A small segmentation model, trained from scratch.
Model: 4.78M parameters, 64-pixel images, arch unet, activation leaky_relu, widths [64, 64, 128, 256].
Rows from block 10, named by matrix and row number. Each number is 200 + 40 x the weight over its row's rms, rounded and kept within 0 to 999. All counts start at 0. After the name is the row's rms in percent of the matrix's.
# conv: 3x3 conv (model.mid.1.conv.weight, 256x256x3x3, standardized in use), inputs 20-29, a 3x3 kernel for each
conv.67,119,169,173,168,206,166,177,187,203,222,174,174,135,191,169,177,177,203,214,172,175,160,181,167,175,208,214,231,162,153,159,194,178,181,186,176,194,221,192,206,220,217,243,233,235,225,191,180,156,200,186,161,128,114,133,178,222,268,215,224,252,203,212,219,194,228,294,218,222,260,202,202,231,184,220,281,221,227,248,210,214,220,182,169,132,176,160,164,175,187,191
conv.68,125,161,168,134,228,199,186,159,142,149,171,155,119,230,217,194,136,138,134,184,178,157,225,218,198,164,170,177,157,144,141,224,208,205,148,151,148,206,190,177,205,188,214,242,234,200,167,155,123,188,166,174,162,151,167,175,202,236,184,188,233,229,254,275,185,215,248,190,181,214,233,250,281,170,221,244,198,179,213,228,242,280,174,171,135,201,184,177,153,131,120
conv.69,105,240,231,232,159,153,152,195,192,200,253,251,254,165,149,138,193,196,202,242,242,238,176,163,169,169,174,174,259,252,247,168,171,159,193,204,210,222,219,197,230,232,218,160,170,179,215,219,248,183,178,169,179,160,156,199,204,221,249,265,281,211,200,187,191,195,206,251,279,288,228,220,201,191,197,211,245,265,272,217,211,192,234,234,250,152,139,136,206,214,213
conv.70,098,206,201,190,202,166,164,181,165,189,211,221,180,164,166,159,175,170,167,218,230,191,164,155,164,187,179,180,198,199,193,194,187,190,179,170,194,232,198,186,229,223,225,200,178,184,153,138,140,187,186,191,135,112,160,198,235,257,260,292,282,200,198,210,194,235,272,280,265,308,206,214,226,186,232,268,275,261,272,202,213,220,200,175,165,177,136,160,185,176,164
conv.71,088,232,205,224,201,181,163,196,163,182,226,215,229,190,153,138,188,148,175,212,208,204,190,199,184,190,180,184,259,225,230,189,169,150,190,165,165,219,183,157,242,223,180,205,210,188,232,231,266,183,166,176,194,184,194,162,173,176,204,257,301,221,211,254,160,178,180,218,263,300,234,242,270,155,162,188,203,261,302,225,223,252,222,218,250,176,149,145,202,168,171
conv.72,070,214,208,192,182,162,152,224,209,165,252,210,171,175,141,118,222,209,186,242,224,174,146,154,142,208,240,222,223,205,188,184,173,161,182,192,179,253,245,174,236,272,243,184,230,179,188,156,175,196,208,205,157,106,121,201,211,280,239,253,257,166,170,200,213,213,296,247,273,289,172,212,210,200,209,272,239,250,261,153,193,209,206,169,157,186,118,124,214,171,172
conv.73,103,225,229,232,162,166,156,206,211,208,239,239,245,162,161,144,209,216,208,231,232,234,171,165,171,180,191,190,238,243,241,163,178,164,203,215,216,216,217,200,226,233,226,157,159,174,200,212,241,174,193,175,181,165,158,202,206,209,261,278,273,195,188,176,199,197,203,261,269,278,206,211,193,200,199,199,251,272,265,203,197,184,217,224,231,163,146,131,222,225,227
conv.74,076,262,236,220,193,159,151,229,199,192,269,237,233,152,138,118,229,196,182,248,235,215,171,153,154,203,195,184,270,249,215,174,191,157,196,205,193,247,223,179,238,216,210,165,171,176,208,213,252,214,194,187,189,138,147,223,201,221,257,253,253,196,182,176,204,202,195,276,276,244,215,210,180,200,188,213,258,252,248,197,193,187,263,238,228,178,133,125,233,221,189
conv.75,069,251,253,206,186,175,143,219,199,191,280,252,219,170,142,96,200,179,175,254,238,221,174,157,152,189,170,196,263,259,230,166,189,151,195,200,198,244,259,213,236,256,222,171,205,166,204,193,233,197,190,194,155,144,140,210,205,232,226,266,270,181,212,202,179,199,211,236,295,311,216,230,216,194,201,203,233,272,290,197,211,205,264,236,217,176,129,108,195,180,172
conv.76,080,269,240,188,222,208,150,217,161,117,262,233,214,215,196,154,204,153,119,247,245,208,217,216,162,199,199,149,267,254,196,193,202,149,202,181,159,245,270,211,257,278,239,212,213,195,213,226,213,174,172,151,203,176,159,170,169,200,219,258,244,216,226,249,177,174,204,228,233,263,234,246,266,164,175,190,218,243,265,223,227,243,256,216,199,216,172,139,203,142,114
conv.77,091,170,181,186,207,218,225,111,118,143,159,191,183,212,231,236,91,120,117,168,183,189,221,227,236,124,141,137,150,192,187,202,220,219,137,127,142,216,219,231,195,195,218,225,234,228,188,217,151,180,191,176,187,184,175,203,212,222,184,183,202,256,269,262,214,231,239,183,176,205,253,290,289,200,238,232,187,170,184,241,272,268,177,201,185,191,212,197,119,104,113
conv.78,123,177,189,185,185,164,178,223,201,210,170,172,156,172,156,162,206,207,220,178,181,168,158,153,173,237,246,266,154,170,171,183,172,177,208,192,207,246,229,229,214,195,235,237,237,233,195,198,166,187,186,154,138,129,134,241,269,308,261,224,228,198,195,193,262,276,317,278,239,236,198,183,192,235,268,306,272,245,218,203,186,183,181,171,152,188,165,170,187,196,193
conv.79,077,250,234,221,199,182,143,230,191,203,254,220,254,193,154,145,213,192,217,245,227,249,209,169,169,187,197,202,269,235,251,210,175,155,218,195,191,246,225,186,236,241,190,179,205,171,193,193,272,220,200,194,203,166,152,191,201,212,197,251,305,185,201,233,180,184,190,211,256,324,200,218,241,167,194,195,200,262,313,181,202,222,228,228,245,175,144,124,227,198,228
conv.80,097,166,177,186,221,188,193,156,177,160,166,201,185,213,183,191,181,182,153,196,203,200,197,195,194,194,166,174,133,163,174,184,184,183,159,151,159,232,191,193,237,214,233,208,203,196,149,127,113,196,193,164,159,108,124,199,207,234,248,251,267,226,241,238,210,223,236,255,231,278,212,244,252,188,209,242,236,232,256,198,233,248,175,187,190,199,168,176,162,169,140
conv.81,104,231,222,216,174,176,171,198,170,174,239,227,227,178,170,162,196,178,182,206,208,205,182,181,178,193,189,202,254,237,231,165,174,173,201,185,190,186,172,166,222,202,192,239,229,208,280,255,277,173,171,179,179,186,204,144,159,172,199,208,266,256,246,246,136,155,174,209,221,273,271,251,260,137,150,178,196,217,267,247,244,246,245,235,247,177,162,163,190,169,181
conv.82,074,223,212,186,198,214,182,189,176,154,270,213,190,224,197,174,202,159,139,236,207,190,213,218,185,182,186,161,247,241,198,198,213,173,184,179,152,244,239,190,224,272,230,178,267,206,176,176,209,140,174,175,178,170,183,182,186,190,231,249,268,198,237,272,164,179,201,227,236,289,223,243,286,181,181,184,232,236,258,203,233,269,220,200,190,242,160,129,217,151,127
conv.83,089,255,219,228,173,160,161,208,200,192,268,241,238,164,143,135,215,205,186,248,232,217,174,157,161,178,189,188,277,241,229,179,169,159,198,206,200,230,212,182,245,216,199,174,167,164,235,210,241,198,173,156,186,146,154,208,210,203,277,278,257,222,205,171,211,197,182,292,298,267,262,219,184,190,189,190,273,282,239,238,207,171,232,232,239,177,133,136,226,217,202
conv.84,126,200,202,192,204,162,168,181,159,179,212,208,180,183,161,165,167,166,167,209,214,203,184,173,176,184,172,181,187,182,172,191,166,173,159,146,170,225,191,180,246,220,220,191,171,183,147,131,131,197,200,192,128,116,155,199,210,240,263,259,285,200,193,197,213,228,244,261,262,286,202,201,222,199,212,249,260,257,269,208,203,210,193,181,168,172,141,159,174,168,165
conv.85,098,238,238,237,166,170,148,193,182,172,258,240,256,175,155,134,182,175,173,240,244,244,174,166,163,155,153,161,263,256,252,156,174,145,191,189,184,206,226,189,228,252,220,170,207,196,206,209,257,177,188,172,179,168,160,189,187,206,238,275,287,216,227,226,179,180,195,244,280,300,232,252,233,184,184,187,233,264,288,219,234,218,243,239,254,169,146,137,203,187,192
conv.86,100,251,232,245,181,171,165,205,186,189,258,244,262,174,163,149,200,189,188,247,235,240,193,175,164,174,160,185,283,250,251,186,172,162,214,191,194,228,202,180,239,240,210,172,191,191,211,180,238,186,167,159,183,168,159,178,199,207,216,266,319,203,197,219,185,204,212,237,279,335,215,226,246,168,190,211,206,270,312,209,214,221,246,231,273,173,131,129,211,194,198
conv.87,104,161,173,157,217,198,188,180,155,168,171,167,144,210,204,202,153,149,154,179,189,173,202,200,197,183,178,189,153,163,150,192,191,200,160,157,167,216,193,166,226,212,193,242,220,189,165,148,139,157,171,182,140,141,186,180,213,229,235,225,261,233,262,262,182,216,256,225,231,261,249,268,279,182,206,242,230,224,249,233,245,254,181,163,162,195,160,179,156,141,148
conv.88,090,193,221,221,209,248,244,198,216,235,209,234,231,195,261,265,206,229,253,194,211,209,202,246,250,208,231,248,199,233,216,195,241,238,201,223,225,219,250,244,217,253,236,159,195,189,167,173,147,210,226,211,193,221,205,253,263,259,237,229,201,144,164,139,265,253,291,240,242,234,159,172,148,251,261,246,237,239,201,149,160,153,216,264,238,196,266,254,190,237,262
conv.89,076,225,171,181,201,164,152,230,183,180,231,173,195,214,145,154,204,160,167,211,207,211,244,176,187,203,187,195,253,217,185,198,158,152,215,186,169,239,201,163,245,235,199,210,239,203,185,166,238,182,165,168,202,168,166,192,196,216,233,252,311,198,221,260,191,187,224,252,277,336,196,230,284,177,210,227,208,269,300,185,201,252,203,177,217,194,118,133,223,168,157
conv.90,073,193,162,167,176,170,140,192,167,156,185,181,177,163,173,140,183,168,157,164,186,147,181,145,140,206,200,155,208,207,204,162,186,155,187,168,164,222,215,201,221,216,229,230,198,230,268,288,279,204,198,215,183,196,206,187,198,197,160,178,207,233,227,244,172,189,194,175,159,162,223,229,228,175,194,179,167,173,180,243,218,261,195,174,156,183,157,135,177,170,151
conv.91,054,188,196,239,183,208,220,139,166,171,162,223,192,162,205,221,160,142,160,135,168,161,176,225,244,171,173,179,149,196,216,192,198,246,150,165,154,205,233,229,205,221,198,231,252,231,213,179,165,220,192,170,161,155,119,285,279,261,256,269,206,220,268,246,318,279,276,253,261,240,259,301,281,306,273,221,242,268,206,207,275,243,197,259,222,175,203,183,132,142,114
conv.92,059,163,206,205,207,223,240,129,155,175,163,184,180,194,232,233,143,154,191,164,176,193,196,230,268,186,207,199,140,176,181,181,213,254,134,145,175,228,226,229,230,232,262,203,206,230,177,175,108,184,201,182,144,155,146,202,289,278,232,225,212,231,254,201,231,330,321,259,231,215,233,222,216,227,282,305,236,220,208,218,230,222,180,209,200,179,228,223,116,149,169
conv.93,093,192,189,155,210,215,210,151,147,129,186,177,154,227,210,205,158,131,108,190,183,163,222,219,208,163,160,139,182,202,173,230,239,223,169,169,142,232,236,222,194,220,202,233,258,233,175,218,201,225,239,261,179,174,184,197,191,188,176,161,151,262,295,275,185,172,189,167,139,138,267,276,270,202,182,177,180,151,148,257,283,276,171,166,143,236,217,223,165,128,128
conv.94,126,171,160,150,220,166,172,151,127,154,168,165,150,204,187,183,121,138,146,181,179,170,213,189,187,172,170,181,147,160,152,208,174,181,149,130,148,204,174,173,210,188,199,257,211,192,211,188,144,208,187,156,169,163,163,177,217,207,205,190,220,253,243,246,192,213,226,197,180,214,252,251,256,187,212,228,199,176,211,253,240,245,194,182,159,194,158,161,135,133,125
conv.95,105,152,169,149,227,208,182,188,157,160,164,158,137,228,206,192,163,141,152,173,182,163,207,200,195,193,180,194,152,164,144,200,208,193,176,153,170,203,188,177,221,217,216,241,238,217,165,157,150,157,159,160,166,155,187,166,213,226,216,213,272,231,239,263,181,212,260,212,212,288,237,251,285,176,203,249,206,204,264,217,241,264,177,165,156,208,158,167,158,131,141
conv.96,094,207,210,205,210,245,227,198,221,249,212,220,209,210,257,253,209,240,253,185,191,177,213,252,247,197,215,234,211,225,209,217,242,238,193,211,219,218,225,237,230,268,262,166,186,197,179,170,153,203,214,207,168,187,202,226,248,267,216,224,225,156,155,145,229,249,289,213,220,241,154,152,156,221,240,259,220,225,213,154,165,149,210,222,208,195,240,241,196,240,263
conv.97,086,237,210,223,167,152,146,195,164,173,235,208,223,155,129,129,194,172,183,226,224,222,173,155,178,194,150,186,274,228,245,167,143,138,190,184,193,214,205,170,230,245,208,199,227,202,237,217,287,177,170,186,180,176,181,172,181,212,209,259,307,208,227,238,162,181,194,229,276,317,236,237,263,145,185,197,213,256,303,225,226,244,231,221,263,156,126,120,196,155,171
conv.98,095,203,202,206,155,161,156,186,165,176,212,211,210,150,148,138,183,172,181,195,207,193,165,162,163,203,177,186,234,225,219,145,157,153,195,180,186,183,181,189,215,208,191,221,217,221,288,262,275,184,164,157,169,156,174,141,146,150,224,229,237,256,228,225,132,140,152,216,237,245,266,246,241,142,138,157,232,241,260,256,243,229,238,245,242,169,154,146,180,174,178
conv.99,115,173,167,150,218,174,173,176,145,167,175,166,149,200,182,179,159,161,149,179,176,161,204,186,170,192,169,170,154,147,145,190,177,179,160,151,156,212,186,155,222,195,199,236,209,204,164,134,126,178,185,182,140,123,155,173,193,231,244,230,243,237,240,255,191,201,240,241,223,253,228,246,272,180,204,230,235,224,236,224,234,254,181,171,159,175,157,157,149,143,133
conv.100,090,170,174,173,177,169,173,213,203,211,166,177,141,167,175,160,196,202,206,174,173,147,158,159,154,228,258,244,155,169,179,185,168,187,207,199,204,241,250,246,202,227,233,229,236,236,168,178,161,155,168,141,129,134,142,264,318,297,262,241,219,186,187,189,261,303,323,267,270,232,191,193,206,262,297,302,275,240,215,187,183,184,187,159,138,186,163,172,173,179,192
conv.101,081,212,224,208,202,255,215,202,229,240,222,228,214,204,265,260,198,251,286,210,204,203,211,233,242,198,217,247,203,252,211,186,244,230,190,216,224,222,269,270,209,263,272,164,206,209,181,183,163,187,236,219,159,195,196,213,244,268,169,218,228,159,168,156,212,248,276,182,226,229,147,168,159,211,230,252,186,202,222,146,166,159,228,233,196,209,240,213,186,217,266
conv.102,120,159,161,145,254,219,206,177,142,153,169,162,140,258,240,223,149,135,147,173,177,163,244,239,220,177,166,175,169,167,151,236,221,212,178,162,171,218,213,192,220,198,208,255,231,209,183,165,136,171,168,142,214,207,205,194,217,241,185,181,206,250,250,272,216,238,241,183,169,203,243,252,284,196,224,251,178,174,209,239,240,270,174,179,144,228,190,178,155,134,129
conv.103,098,204,190,181,190,176,156,207,141,147,199,198,188,185,167,144,183,142,149,183,190,179,204,205,188,198,186,193,226,205,206,159,152,147,201,157,156,186,162,148,242,208,180,251,212,193,255,245,267,173,166,154,211,213,233,131,158,160,195,221,262,235,224,255,135,160,168,202,230,266,251,229,282,130,152,178,193,223,280,238,224,253,218,218,226,176,145,138,174,148,143
conv.104,105,161,152,137,219,187,188,166,141,163,162,150,145,210,192,188,150,159,142,180,175,161,220,215,199,203,189,168,141,142,137,191,183,191,169,154,165,212,174,164,216,183,201,234,193,203,156,155,129,170,174,154,181,159,177,181,195,223,228,223,242,247,255,242,190,210,224,233,213,237,250,259,256,186,210,240,219,216,235,244,247,250,173,165,151,188,160,164,152,139,129
conv.105,090,173,157,169,212,172,183,201,139,143,185,160,165,229,179,181,177,131,141,188,162,176,229,207,200,207,177,191,190,177,179,207,181,186,199,160,153,198,173,156,237,194,174,243,219,194,216,226,236,153,166,169,197,200,239,165,185,187,208,216,278,215,246,287,180,191,203,210,231,285,236,252,286,176,179,206,201,215,299,221,241,277,202,186,199,200,145,150,172,122,146
conv.106,121,173,167,151,217,179,172,160,141,164,173,165,146,204,187,189,157,160,144,182,186,160,203,193,176,180,169,168,149,145,150,191,178,185,151,144,154,208,180,157,222,187,195,230,215,196,167,137,124,193,185,189,140,116,153,175,198,228,239,219,241,218,231,261,185,204,236,232,214,241,228,237,271,173,201,238,222,216,243,212,247,259,188,170,147,175,149,159,155,149,137
conv.107,102,167,174,162,196,157,164,147,154,164,169,165,155,172,179,175,140,153,146,180,157,162,170,168,174,165,183,189,151,148,146,155,149,184,148,134,152,195,186,160,215,214,202,226,196,185,140,121,126,174,159,155,156,136,155,185,194,238,247,222,240,258,239,241,213,202,254,260,229,244,252,241,241,192,202,236,257,222,244,248,253,236,166,161,148,163,171,153,152,151,144
conv.108,086,176,173,184,188,175,173,169,115,143,168,190,192,181,180,172,145,128,139,183,191,195,203,194,202,209,165,157,180,188,174,137,147,169,169,149,156,189,159,174,224,182,180,202,173,194,262,261,237,167,172,158,229,220,223,163,167,169,237,250,208,272,253,240,172,161,161,225,233,208,257,269,227,160,168,168,236,243,203,266,250,241,218,235,202,161,169,172,153,134,142
conv.109,043,120,182,230,166,208,230,192,168,204,103,210,259,158,229,289,164,195,245,141,179,216,180,172,249,165,152,182,147,187,233,179,181,261,178,184,220,198,207,230,208,217,238,239,239,226,247,208,232,256,226,214,205,145,157,205,229,178,199,201,177,181,228,222,212,211,187,231,218,164,185,265,219,252,265,152,221,219,205,210,207,249,162,182,220,182,259,283,158,189,205
conv.110,061,204,167,168,178,139,124,221,177,163,193,148,176,176,137,126,227,164,145,216,164,205,233,132,147,231,177,210,189,221,170,183,163,128,209,176,181,224,209,182,237,234,180,270,259,201,228,267,312,172,174,212,134,164,197,167,171,178,193,212,182,189,244,246,185,170,208,220,180,200,229,245,257,171,168,151,207,217,201,209,231,235,158,174,144,160,134,123,218,142,156
conv.111,103,212,230,219,251,284,274,220,243,259,209,233,218,254,297,299,207,240,249,207,217,216,251,285,285,222,238,251,202,210,198,240,280,266,199,220,227,232,248,244,184,206,212,165,182,187,186,184,158,210,228,212,220,243,233,238,236,231,161,162,159,140,135,135,242,236,233,160,160,155,130,132,133,236,241,228,162,162,157,139,134,133,222,250,231,239,300,292,207,253,270
conv.112,077,166,181,167,197,210,217,169,187,195,146,163,150,179,212,203,160,205,191,163,156,159,175,216,208,217,238,222,144,162,162,184,197,206,174,175,208,213,252,230,218,216,228,234,256,248,180,188,138,153,146,134,149,158,167,233,281,283,238,227,208,220,245,213,249,307,300,266,229,194,218,252,191,247,270,275,245,233,198,221,245,217,178,170,139,173,192,189,136,165,173
conv.113,102,210,222,210,235,266,255,224,243,256,208,236,218,234,291,277,216,271,283,193,204,199,220,259,249,218,251,249,200,222,208,211,269,242,215,242,243,229,261,255,206,240,241,168,183,192,174,175,149,188,228,209,197,215,219,237,246,248,182,199,200,137,142,146,241,253,252,183,200,211,129,142,143,238,245,239,184,202,198,136,143,144,214,243,217,218,279,259,209,256,275
conv.114,100,221,219,198,152,158,151,189,159,160,228,229,206,159,150,141,192,169,169,204,207,202,182,185,169,204,209,188,251,235,222,145,149,147,187,171,195,193,188,170,227,222,195,229,219,220,295,285,296,176,184,169,198,200,211,138,162,168,202,192,229,253,235,234,133,143,165,189,196,223,259,231,239,140,144,163,198,210,234,258,237,244,238,237,236,175,157,139,183,165,175
conv.115,090,188,183,172,169,150,133,216,202,185,203,178,153,170,127,131,199,191,161,216,195,183,164,144,159,191,212,197,184,175,163,176,175,155,186,183,181,216,223,207,230,261,232,182,216,215,186,159,128,181,180,173,141,118,152,218,237,244,278,271,284,183,189,173,229,242,269,274,277,265,195,198,202,223,242,238,289,269,236,184,196,185,188,167,142,175,140,125,208,189,164
conv.116,140,154,167,151,228,195,207,129,123,134,156,167,137,225,198,224,116,121,118,165,169,158,219,200,207,155,150,147,137,161,151,228,212,231,138,134,137,201,183,169,195,184,191,228,216,212,178,187,151,224,236,245,167,148,177,176,200,216,192,178,187,246,261,275,187,200,220,186,167,183,249,266,291,176,195,223,186,177,184,245,257,280,180,179,144,214,198,213,122,116,111
conv.117,074,189,206,197,181,149,139,223,224,184,211,178,163,177,129,140,205,202,220,207,198,187,180,142,143,228,209,241,165,194,197,161,159,167,205,193,198,237,228,176,222,227,220,195,217,193,176,179,191,204,201,201,136,101,121,214,253,277,237,264,268,157,210,216,197,216,288,242,261,299,174,208,219,214,235,269,235,252,262,158,209,215,213,172,153,168,123,123,184,198,215
conv.118,104,194,195,192,224,244,227,238,250,251,210,209,195,210,246,236,243,263,276,197,191,190,208,222,220,245,258,252,195,196,188,201,230,224,224,242,241,269,269,247,201,209,210,192,211,210,179,156,157,189,202,180,189,222,226,276,276,285,192,200,182,172,158,139,271,269,283,206,198,188,160,146,135,278,271,265,207,201,182,165,164,135,217,211,198,204,240,229,218,259,275
conv.119,079,178,166,155,180,161,157,227,213,207,190,146,144,173,150,143,227,218,223,189,175,178,165,144,142,260,242,269,173,150,147,181,171,167,227,205,197,269,241,210,208,224,217,221,239,211,204,184,166,192,150,137,165,148,140,277,319,282,264,250,206,190,187,175,315,311,321,263,250,236,179,181,176,288,319,264,270,254,218,185,174,169,168,136,135,181,147,141,209,228,218
conv.120,093,192,189,175,192,181,169,203,141,146,190,191,170,203,186,175,168,139,145,180,190,175,219,212,201,193,181,191,215,200,195,167,153,168,192,158,163,187,160,150,244,215,189,238,212,195,271,242,260,164,148,146,222,209,227,138,158,161,207,224,310,213,224,262,144,157,178,214,231,282,229,245,266,141,163,184,195,217,316,213,218,258,217,221,225,182,148,153,177,135,136
conv.121,104,183,176,174,173,171,165,236,232,208,182,181,159,172,173,163,226,248,228,197,176,168,167,158,156,247,248,263,173,174,167,171,178,163,235,228,202,260,242,223,192,216,218,221,232,209,187,194,173,171,156,145,151,163,154,318,330,291,266,241,210,196,191,166,337,303,297,272,251,214,193,186,150,309,323,276,255,246,214,196,196,168,181,157,152,179,155,146,209,231,216
conv.122,110,164,169,163,199,162,168,151,146,155,169,176,153,195,165,168,146,160,154,193,196,165,186,175,179,183,162,161,144,165,157,176,178,184,148,150,145,224,175,162,215,182,214,228,199,194,163,136,107,200,191,164,154,125,128,206,207,227,252,215,232,257,247,233,214,217,233,248,207,232,244,252,256,213,217,231,254,212,230,250,246,241,180,171,141,170,163,162,151,144,128
conv.123,058,154,181,166,162,153,169,164,171,164,167,181,167,187,172,167,198,174,161,194,196,175,200,218,213,194,187,169,181,209,188,164,169,187,183,164,184,249,234,211,217,256,237,237,242,237,184,228,158,184,188,138,136,116,124,203,217,219,234,233,171,280,262,217,236,239,181,264,223,195,289,294,215,226,226,218,258,246,186,255,281,206,236,201,147,201,184,173,164,160,154
conv.124,072,154,170,160,198,167,138,213,179,165,191,150,144,212,164,152,198,162,182,195,172,139,194,192,165,213,182,177,196,159,163,185,159,152,199,178,163,198,196,176,208,236,167,211,248,210,212,224,225,152,147,168,194,165,183,182,187,199,223,233,272,216,232,275,181,164,185,260,269,263,226,249,276,172,166,206,234,261,256,213,231,260,200,164,173,203,137,124,188,146,139
conv.125,112,171,175,170,216,178,177,168,144,170,174,175,157,194,169,195,152,158,177,188,196,180,188,176,188,193,183,188,149,144,162,196,177,196,149,142,176,226,194,175,241,205,211,214,200,188,138,120,121,173,183,185,137,122,163,163,211,233,256,240,261,211,210,230,173,217,251,264,234,263,207,206,243,167,203,250,256,245,252,211,208,226,175,166,170,177,148,170,156,159,160
conv.126,113,166,153,143,224,184,169,153,125,125,181,169,133,213,199,169,137,134,126,175,162,154,230,222,197,176,165,185,160,152,145,199,175,169,160,136,129,179,169,167,197,188,193,237,195,185,218,200,179,193,179,153,213,198,197,166,191,189,192,215,232,245,245,255,183,192,196,194,190,215,259,252,272,162,198,197,191,194,241,249,233,259,174,178,155,187,147,137,151,128,102
conv.127,107,182,173,173,179,176,170,240,244,232,183,166,161,176,180,170,228,257,249,178,179,157,170,165,172,241,268,266,167,176,163,180,178,167,235,233,231,256,237,221,201,206,211,214,234,213,171,186,167,168,156,141,169,162,169,316,323,307,247,225,200,178,173,155,303,313,314,256,243,213,179,177,149,300,323,292,247,238,210,181,178,160,171,159,136,191,167,158,209,248,249
conv.128,090,202,201,214,159,164,166,152,126,147,213,223,216,157,165,151,139,133,153,200,215,212,185,175,187,179,147,152,231,230,229,123,142,142,143,134,167,184,173,194,208,189,197,195,186,220,308,302,275,195,174,152,210,228,226,148,171,162,186,200,215,219,250,247,149,170,172,200,178,215,240,219,260,146,164,191,184,207,202,236,230,232,230,258,250,175,185,164,167,154,173
conv.129,075,209,150,145,215,178,159,210,178,157,214,151,144,207,172,153,205,184,176,216,182,165,194,181,169,198,186,205,209,173,151,196,171,160,191,193,168,226,206,160,252,229,198,223,253,204,179,191,170,159,142,157,175,124,166,175,190,211,249,247,268,200,241,239,191,200,218,257,248,290,222,251,269,174,188,206,241,270,274,204,230,254,210,147,162,195,126,140,217,159,150
conv.130,088,220,221,199,195,225,220,199,228,237,230,234,199,191,236,219,221,245,268,198,186,181,185,205,212,201,230,235,217,232,207,185,245,211,194,224,220,234,265,235,225,266,256,171,207,204,186,192,165,181,229,213,133,183,191,231,248,278,213,232,225,154,158,148,239,258,282,215,231,238,160,166,156,222,241,254,219,240,220,152,165,147,217,232,197,203,236,200,194,237,261
conv.131,057,178,156,126,139,119,130,125,139,152,155,152,147,121,158,134,183,156,112,134,178,145,140,184,154,154,141,152,187,166,168,171,158,179,188,186,195,261,198,205,194,174,193,223,220,187,286,202,236,216,197,217,168,163,170,217,241,198,194,209,248,219,275,301,245,237,253,178,226,209,234,299,337,218,237,184,181,231,215,215,267,309,152,103,101,170,146,178,149,166,113
conv.132,076,217,198,171,198,169,154,202,177,159,246,195,178,199,141,148,194,165,165,239,202,183,216,147,159,174,160,182,240,187,163,197,195,180,188,171,155,245,237,199,253,252,207,205,229,205,156,131,151,179,167,174,173,119,162,190,207,213,264,272,310,190,208,226,213,214,227,257,283,320,210,247,241,206,199,223,247,263,281,206,216,217,197,161,166,205,133,147,208,167,127
conv.133,078,204,224,189,188,191,156,217,204,174,231,206,169,203,178,144,197,177,180,209,215,191,197,152,157,166,191,195,205,214,177,186,205,173,194,185,177,208,252,217,220,293,256,178,233,217,167,150,141,175,196,165,168,118,126,203,226,271,241,270,284,166,188,224,201,219,283,244,266,298,185,205,223,204,229,258,245,254,265,183,196,212,222,176,154,203,151,134,196,169,171
conv.134,125,230,209,225,151,153,153,200,182,187,228,215,235,146,141,134,186,183,194,216,216,217,173,169,166,182,184,199,256,229,235,151,147,146,195,191,200,193,179,176,238,220,200,212,216,219,241,215,265,176,167,167,179,182,184,161,164,171,243,269,278,238,237,229,152,162,166,263,285,293,255,250,238,156,159,172,247,275,283,243,239,222,231,231,265,150,142,140,189,183,186
conv.135,086,187,214,215,203,236,235,194,216,216,193,214,214,194,248,245,206,255,251,171,193,199,198,244,238,205,228,229,198,217,203,189,237,227,195,214,220,228,260,241,218,243,226,173,206,202,184,183,151,207,198,191,174,196,184,261,265,272,224,238,197,159,161,133,289,274,306,234,235,203,172,163,148,268,279,280,230,238,196,147,166,150,208,244,230,194,256,254,179,222,223
conv.136,125,149,166,164,204,177,182,171,152,178,158,162,154,196,175,180,157,163,171,175,181,187,194,173,182,197,189,185,135,151,154,185,178,184,150,154,168,210,188,181,225,208,222,220,218,209,144,136,122,179,188,200,135,114,152,184,197,233,267,242,250,226,226,240,192,210,234,266,222,263,225,225,253,187,209,233,261,228,237,227,228,238,166,164,162,187,154,170,168,162,168
conv.137,120,179,188,172,220,174,173,178,156,177,187,179,171,197,172,185,159,165,166,200,201,186,197,171,177,197,180,180,167,160,169,207,182,181,165,150,172,242,200,184,256,221,228,218,203,196,144,122,119,183,185,186,131,107,137,189,213,242,265,256,277,204,209,225,200,222,249,257,257,271,212,212,246,195,212,248,257,242,268,204,213,233,175,167,166,182,144,161,158,154,155
conv.138,124,186,186,167,219,174,169,180,158,166,198,184,165,199,177,185,163,169,156,205,201,188,201,173,178,200,178,171,171,159,145,205,178,171,166,157,161,228,191,179,243,217,210,232,208,186,158,124,101,198,179,181,131,115,147,201,221,246,261,245,270,205,205,232,215,229,252,258,253,272,205,218,246,202,217,256,260,238,263,198,209,234,186,166,162,173,157,156,158,166,150
conv.139,081,193,216,195,180,191,158,214,209,193,216,214,185,172,160,138,205,196,198,206,214,190,175,159,151,188,195,206,183,220,189,168,195,171,189,189,185,221,237,225,206,260,262,166,229,225,182,162,133,202,204,179,158,122,120,188,228,266,234,249,323,178,183,207,209,252,292,253,285,330,178,200,237,200,233,263,243,254,286,165,186,207,210,195,146,185,148,126,194,193,190
conv.140,128,167,184,175,209,167,181,171,155,184,182,183,166,190,172,195,161,172,178,193,193,184,185,163,184,189,178,197,149,156,158,198,180,196,159,153,183,224,193,176,244,215,217,219,206,191,146,124,108,188,195,188,122,107,149,192,223,249,266,256,271,211,204,224,207,219,256,267,251,263,210,208,241,201,212,257,260,249,258,207,206,225,180,168,156,183,144,169,161,164,168
conv.141,127,152,166,156,200,166,175,157,122,145,166,164,148,194,176,191,138,129,154,167,174,171,186,175,185,181,170,183,147,157,156,179,165,198,155,133,157,194,180,152,208,193,200,237,233,218,185,176,170,162,164,176,144,142,187,160,187,216,219,209,224,226,244,264,171,202,231,215,206,235,234,250,287,164,188,224,216,201,222,227,245,257,186,180,168,179,141,170,134,126,141
conv.142,069,194,164,157,194,167,148,187,176,160,228,141,167,189,136,130,207,171,172,209,192,206,193,174,191,164,204,199,211,182,173,178,196,161,184,173,172,219,243,180,246,270,190,205,246,200,158,164,187,170,166,161,144,135,153,175,216,257,247,256,285,222,239,248,178,219,253,276,281,305,221,256,277,196,199,238,275,256,289,203,235,257,187,166,149,192,131,120,185,155,148